A small spectrogram enhancement model, trained from scratch: soap at rate 0.0028.
Rows from block 2 of a small spectrogram enhancement model, named by matrix and row number. Each number is 128 + 24 x the weight over its row's rms, rounded and kept within 0 to 255. All counts start at 0. Numbers have three digits each. After the name is the row's rms in percent of the matrix's.
After each channel's rows are labels from the 100 clips, of 14976, where the channel reaches its highest value: "top examples" is what is common among them. Only what is clearly more common there than usual is listed. The data: tunes sung on syllables by a formant synthesiser.
# conv: 3x3 conv (model.mid.0.conv.weight, 192x192x3x3, each kernel summed), inputs 96-191

conv.50 128:107166157133113151098172087180093125158115113114144148067079141130113100202111122137170141130109148129123141122138116120152111155131117105095133138099102167133094119137084177095160134121146120120141158130098121122110139167155116137115140065137159148092112147090130113150099123085142104142
top examples: consonant: /ʃ/; clipping

conv.144 092:118138123145139100138157124131132150134072111169148132186128106166135102127092145128114147125116162118116114145176121113141108170154085149160147166116113104131166132107094144145137155144102118106125132118184100111164112124089103112112105122089143126110172090082150136099122144148124122132
top examples: consonant: /ʃ/

conv.96 106:104141142155150106132131116143116159141128194157158129126111137134124118148133149105121101121144183121138115122108092126135123159083194152123150166102107148085099182119142183153151108137147097183146179125115085162116089127141124136102139111157127143110154123133086167135137136138140114089
top examples: vowel: /u/

conv.141 094:127123136098106092161157095171127125124103115080157121131130077145114131120098140121157106180119101145131139116182113172139145143117158158153129116119165153127124139119152110119105162116159134135110092124085124058128122144151111100129162113137120161144137149116106103146126136109126132105
top examples: reverberation; consonant: /ʃ/; clipping

conv.75 093:114125131138170097139129153118151154140175171085124060114149105145144168139117109132116120138080116117120114146127151120135161176127152141123179114072119114175176118143118147128174111111144198094093127142124137120113137119156104138133142105146123115116106143148123140146110153111101105135
top examples: deep voice

conv.135 099:135137133132108122065156113127133106120117117142106120112111146138140114149136176085128151131144140115118129127130113117141142129121077084117101101101133150133140151118135118118131082126153110135094111125142182082140142107110108100148099157140187152097114146123122113069150142086150147150
top examples: clipping

conv.20 111:116128175128100062160099104127133083130079130128112159126141091165121111124067125147132135099122145141113140119151150135092085118112160131130144170108140102052112107126117135122086146131115120153155090139091154158152123105118126118133132122128141136152081174139150121125126153122116112145
top examples: consonant: /ʃ/; consonant: /t/

conv.177 109:111135135151185132122147140133131147140104141124118142168132167153151160139131080141124146101124128076132126124108114133124054103121124126141097174124098115164175156082126130161105135126093112075133114133164150106149156133179132136124143099154115140179099177125124087120122120124146134170
top examples: vowel: /æ/

conv.142 076:117140125135164132137119154145112139127085117170147125112099114149118107169132149125133097099125184099145112124152110082153151113104094115107126154125157112096146120081117126114145075156131144126123084129074052081103131114166114138170118166072119165134138133151123114112161134126095128140
top examples: thin (high-pass); consonant: /ʃ/; clipping

conv.83 078:122196112105087115121156145122148111113121114084146079115116109142138107078139138142100131115141153140113101125094097103134166121125104150113104125173133164134118129081144093113105077132137142140136148122143095116186128114133127133126167112118124136108132098126155150112097158083063112109
top examples: thin (high-pass); clipping

conv.31 090:139131128136129132080149101096136123109117121129135118157124171120121109105170103126066174097178125133123120135136102108118111143143158106153139117139163136137110149151126147098085145130141121122161134139158146121186107167137101125092138104096113112105156158157118079159145124110120139115
top examples: thin (high-pass); pink noise

conv.112 109:133177142125110158144146126108145215115146127128093153108080126112118106132175107149099137111118191128114114123154122060125134153137111141096146124141105137152176176145129108082132120116146136122128152147167120113091114126117132193116126128106114153073138122132116092109131105083131127103
top examples: vowel: /æ/; consonant: /t/

conv.147 100:165122120119126101156080109142118151119167124063114089132140103128113086098107126138124065133116148103133154145160127193130137120148145119154100148170139121135163076125147140122134096114109137110108096146088107145151098141101107089164100133141113146143107151192121122164124134127130086119
top examples: reverberation; clipping

conv.11 075:131146100119181120119186141114135162136096099142084127085152093129155128160140129129113154133098146155115141132125082107113095141128110102092124112114103124126104125135149085099113119078116148139157118159139119110129102156113150130137105147166107137125169114119188111115156142106094152119
top examples: thin (high-pass); consonant: /ʃ/

conv.80 092:153160133141127121094162103124122128132148147138132125115139145095125125162166129182103129115143132115129130111121141103147156133103116093127090134118118135139125157124126152122121115119127137133051143164154152072151087136136127128113130132162108103126124115167125148173132106085129152153
top examples: child-like voice; clipping

conv.189 087:133158071137111112128164129150131150123107132132082093161120133124150095154128129120121084134072121089130110128166113104145150096145135137100085121141162121110151141125108107080137091124142161144100085119127144108128108157128123146135152118156093165118149140150137145113092121166135134138
top examples: vowel: /i/

conv.25 097:119154125106148097098136148080110098089119139101074141151129083104129121125133131150157136176163083138139140111084076143113208096135105097134117155095146162158088127128148087083146144155097114111118136141117134088103104129091097115120101167124129146142133143125052133141120136107108114109
top examples: vowel: /i/; clipping

conv.106 105:150120160161126119122111142146095128100093171116104146139133141140153164131181163118097142095156122150163106137108096104132140071123081130099125146132132103136146101143126136085104142118144139136113136104134087079145095123131104112149124136127154114128169094134112105141121120165115121163
top examples: deep voice; clipping

conv.176 092:096177153157156139085138116128167107089170143156162131122140171093130120114119117121116137123130125088143125076165096108106156128133124086126121122168121110136128142132146131144105146145111110114158149145136181148111099138126130198101123105120118146137142118136163104135159142116123131186
top examples: thin (high-pass); vowel: /æ/

conv.21 064:127159134102140143143167116126126125116117108168113163141113118094132083105122125148116128114092144140124102141124100102106141133127109137161130155117132134053132179119176130137121098164125112122127133126126135121155136109138131088105142135146094151144157108147141091125128166074136147157
top examples: thin (high-pass); vowel: /æ/; consonant: /ʃ/

conv.81 116:085128136132133105127099178092137146140139150114145121126141113116122149159107171180110078095101150106118121124111089098146168090142118128093132149146133124149147138140120129102162135136130149123143151153126108182150148158125126151140137127185114159118089103100148121162168076113110107119
top examples: clipping

conv.61 099:108139153085123125139116147154145080145128135162168099102129165157154165144107150102105143132150157112096157119136078110152145115177099151126125105112122130099125128128168124101151134112112091145156118108135126134082149096160106121120151114153107129153109189127162153124116104122120105120
top examples: consonant: /ʃ/

conv.109 104:125146124147127095166161142092187096107132134120131162099099153100093151122131155155133156123130159107107178143134137120135120138138143143115104139138132072145143095136108110133140147117129125128215100135139085091104123111123180142079147137109149127090133123141120100091123117101130099112
top examples: vowel: /ɑ/; thin (high-pass)

conv.190 134:181157127114161115141131119139141141112135107175131126134101106135113105100110153134142145128163151144094113101134196162146085085114109090129117109133180125129145108095139139130149078175102128148146130129161130150107121142091097111106129137148166172136119135132103094170133119093123132131
top examples: child-like voice; vowel: /ɑ/; clipping

conv.17 115:104132139112110096146142144138128108110113110111116127144132114134104164154103123118133124137126172123152131088156111138147127106098147100166136156164168142136118154191112116127108113108124140125129142133077187109109149110146172115137110080101114145168116173115145126137112110121161148112
top examples: reverberation; consonant: /ʃ/; thin (high-pass)

conv.122 113:135145142136109127095119130122097140146099127122139153121156178144086109090132173106177152150161095127169138130137079138154116101096087089123103093160110137124163115098130174131156112105118089160141095102165123109124088128163168112094122090107128159143124140148118104144102154120138131136
top examples: child-like voice

conv.0 091:160142118134138148099090159157164145117082132085106070088138117121149147123142122139119129114094139120127158098162103121139161097092127150136148137140120181140177172075170140115119081115140111095122187135120085123136161135123157112172105157096149133128141148101125142144141155149104111130
top examples: thin (high-pass); white noise

conv.87 078:138152132124112092096173177152137136160101151156117134142160145117086128146145123148163118097109163137089131117073088094159132164133137126129150133122149118097133138111134148116122090158134159133144071138136125097155129128128160135185106145113130123097122132116120168098198138102094127127
top examples: consonant: /ʃ/; clipping

conv.60 100:140153138127148071145181134133132162139089164091150116133083127115129128106185157054123162157151156145088085152145136137120156127131153125087113139127153138152104123112138116127135130115128143139159139106108118111106116142153080133096092138145146126112104112106117137127156181152141097110
top examples: consonant: /ʃ/

conv.24 112:142112120155117125099071125119140086142128134127176150100136083113131104153128127080136140109139119149151153081152099150106150087125086112151138126152130184110111153121141153081124093134101146167115103143162130125068124148095124124112119142132105140113173164197163151151159142094119126149
top examples: child-like voice

conv.98 105:113118169111160151112121116141104086106129144077134140115126137098086149139136151194123087149122136139107120105145129137130115142141133155127148158111119083143181091101127145131148108151100171116174144077170102147155114098117132117109143095125139120151122125137174121165127166139111112143
top examples: vowel: /i/; clipping

conv.171 106:103135167126160103124106113129098146139120102096074125083108154111139080141101084124080158154097159170140122145144138118134142179111146151166150109093131149121139136110141136087128136155142159126110147143093147106111178083177086137104135158142161138144144154104128127119073128138149130172
top examples: child-like voice; consonant: /ʃ/; vowel: /i/

conv.41 098:103109146142143157146143146074119138126107163145134150125094123111136073170128117098135134103150175126181119099082097082123120123111160144111163114145122155160112127142148093108118103117147187106150121164123137117140126146118075146114146143083116123118147124120099122113151111153110118115
top examples: thin (high-pass)

conv.191 103:131113119131162136141101170135130149128115140133179107083140112152139136088144153127098110144129137131125173128145087149153153119129124143157108152134144126095158133129127115134090131123100139134118089105149085157134080113143139122119111105125101077113136089121156107122116127136155092151
top examples: deep voice; vowel: /ɑ/; consonant: /ʃ/; clipping